python train.py --image_size=64 --embedding_dim=192 --norm="groupnorm" --activation="celu" --widths=[384] --beta1=0.85 --beta2=0.99 --steps=19900 --lr_schedule="cosine" --warmup_steps=590 --weight_decay=0.08
Rows from block 11 of a small image embedding model, named by matrix and row number. Each number is 128 + 24 x the weight over its row's rms, rounded and kept within 0 to 255. All counts start at 0.
After each channel's rows are labels from the 100 images, of 14976, where the channel reaches its highest value: "top examples" is what is common among them. Only what is clearly more common there than usual is listed. The data: simulated stained blood smears. In brackets: how many of the 100.
# pw: pointwise conv (model.blocks.11.pw.weight, 384x384x1x1), inputs 0-47

pw.156 [156 160 155 128 126 143 128 132 151 102 154 125 153 162 158 106 163 148 143 154 153 169 151 133 155 135 129 141 145 159 167 162 130 165 121 153 151 117 156 133 143 158 152 151 142 158 148 141]
top examples: no large cell (52); band-shaped nucleus (48)

pw.142 [170 147 132 141  96 158 120 182 156 190 115 121 136 134 126 138 150 133 174 130 142 102 144 153  80 156 134 126 147 164 135 117 151 125 131 128 148 178 106 167 142 118 134 120 125 113 119 148]
top examples: band-shaped nucleus (97)

pw.171 [176 137 161 147 136 133 146 196 160 197 139 143 141 147 140 120 125 138 189 140 149 140 118 139 132 164 167 145 117 154 146 149 123 156 108 142 143 184 143 186 148 119 132 134 156 126 133 129]
top examples: band-shaped nucleus (75)

pw.200 [196 115 121 120 147 111 120 202 127 197 136 120 113 120 118 115 120 121 183 113 116 143 126 119 156 185 179 110 114 121 126 148 107 138 133 117 106 167 145 202 121 113 117 109 119 115 134 122]
top examples: no large cell (51); band-shaped nucleus (49)

pw.304 [120 157 125  98 115 148 147  94 151 120 114 149 144 113 146 127 128 159 138 133 153 106 163 147  93  87 162 108 156 150 119 110 126 116 123 156 141 138  94  99 112 140 145 152 150 148 139 123]
top examples: round nucleus (100)

pw.272 [136 120 119 114 126 108 148 150 133 124 139 149 120 102 142 136 104 125 102 107 152 130 109 105 122 117  95 108 100 158 112 103 118  93 105 142 113  89 119 139 141 126 121 108 140 110 107 112]
top examples: dark grains (73)

pw.46 [146 155 123 132 133 145 153 128 146 131 133 146 157 139 162  92 151 160 145 139 160 160 141 150 149 157 134 121 152 155 165 165 139 123 115 157 147 133 139 151 129 115 164 147 156 150 128 142]
top examples: band-shaped nucleus (100)

pw.121 [118 114 109  98 102 133 103  93 113  89 108 104 119 116 108 112 144 102  93  98 105 103 123 108 115  70  80  90 136 100 118 101 128 102 142 105 115  83  99  91 107 146 106 112 102 120  97 133]
top examples: dark grains (100)

pw.291 [146 160 161 122 154 172 158 159 144 117 131 153 156 145 151 121 157 146 149 128 155 156 196 143 155 144 130 145 137 154 161 167 162 172 139 160 158 111 158 154 177 149 149 139 157 132 140 153]
top examples: no large cell (71)

pw.3 [123 124 129 153 103 135 138  82 138  76 136 123 144 144 128 126 125 151 117 137 142 118 130 140 110 105 128 137 124 125 131 106 109 138  95 126 111  92 119  90 125 119 155 140 135 150 126 141]
top examples: dark grains (100)

pw.154 [127 110 126 120 134 119 126  97 130  94 137 136 125 120 132  85 123 136 106 110 133  99 115 132 108 109  99 114 122 140 117 142 125 129  99 137 116 107 133 109 141 119 142 127 138 113 136 130]
top examples: dark grains (99)

pw.317 [138 169 198 156 141 159 168 142 133 128 136 166 144 186 185 112 176 154 119 128 158 125 179 147 127 128 118 164 156 154 168 143 138 144 119 156 140 102 128 134 141 151 150 163 170 156 157 171]
top examples: band-shaped nucleus (58); no large cell (42)

pw.328 [125 112 106 114 102 131 111  94 113  99  98 108 118 121 109 131 127 103  85 105 106 104 134 105 105  86  76 100 124 103 116  98 122  99 150 107 111  68  95 102 103 137 102 118 110 126 100 112]
top examples: round nucleus (41)

pw.32 [100 152 130 160 104 168 135  99 113  98 163 134 144 158 134  95 184 143 101 161 148 141 182 145  94  97  98 143 129 142 159 106 141 104  92 136 135  93 125  85 147 144 148 153 120 148 117 152]
top examples: dark grains (99)

pw.323 [150 169 150 151 119 135 143 127 136 107 140 183 119 129 150 118 126 141 113 128 160 121 150 148 123 118 127 137 128 144 156 124 141 139 103 158 132 113 136 132 174 123 140 174 144 142 133 143]
top examples: no large cell (100)

pw.163 [146 156 148 132 156 143 164 162 159 159 143 157 132 142 158  95 136 179 161 133 163 148 136 163 151 147 157 170 130 159 152 151 124 146  84 155 148 142 145 155 168 124 157 147 171 141 114 153]
top examples: no large cell (74)

pw.289 [150 146 147 149  95 135 159 150 145 145 149 142 144 156 165 100 143 150 148 141 160 121 146 150 105 126 125 144 129 156 158 122 142 132 100 158 149 137 126 147 140 138 153 139 157 143 138 137]
top examples: round nucleus (100)

pw.73 [131 120 164 127  92 143 116 135 112 156 111 117 127 123 128 129 129 117 151 131 138 113 116 127  84 120 129 127 117 127 119 100 126 106 132 138 147 113  92 137 109 129 128 123 125 145 125 161]
top examples: round nucleus (61); band-shaped nucleus (39)

pw.85 [144 164 138 144 125 147 155 160 153 153 113 156 137 136 169 109 165 161 131 145 186 146 149 167 132 135 125 155 141 168 145 127 162 123  87 162 159 126 132 144 161 135 161 162 149 140  97 154]
top examples: no large cell (77)

pw.12 [133 131 159 139 122 122 159 135 154 139 121 151 116 136 154  72 113 148 140 133 147 130 117 159 135 136 133 136 100 145 151 138 108 140  88 159 140 139 120 136 167 102 152 122 157 140 131 134]
top examples: dark grains (77)

pw.254 [121 122 117 123 115 139 133  89 131  98 117 141 138 114 127 121 141 151  99 135 126 119 157 127 104 115 102 111 146 130 133  96 139 122 131 128 116 119 108 104 137 149 143 147 129 136 128 129]
top examples: dark grains (100)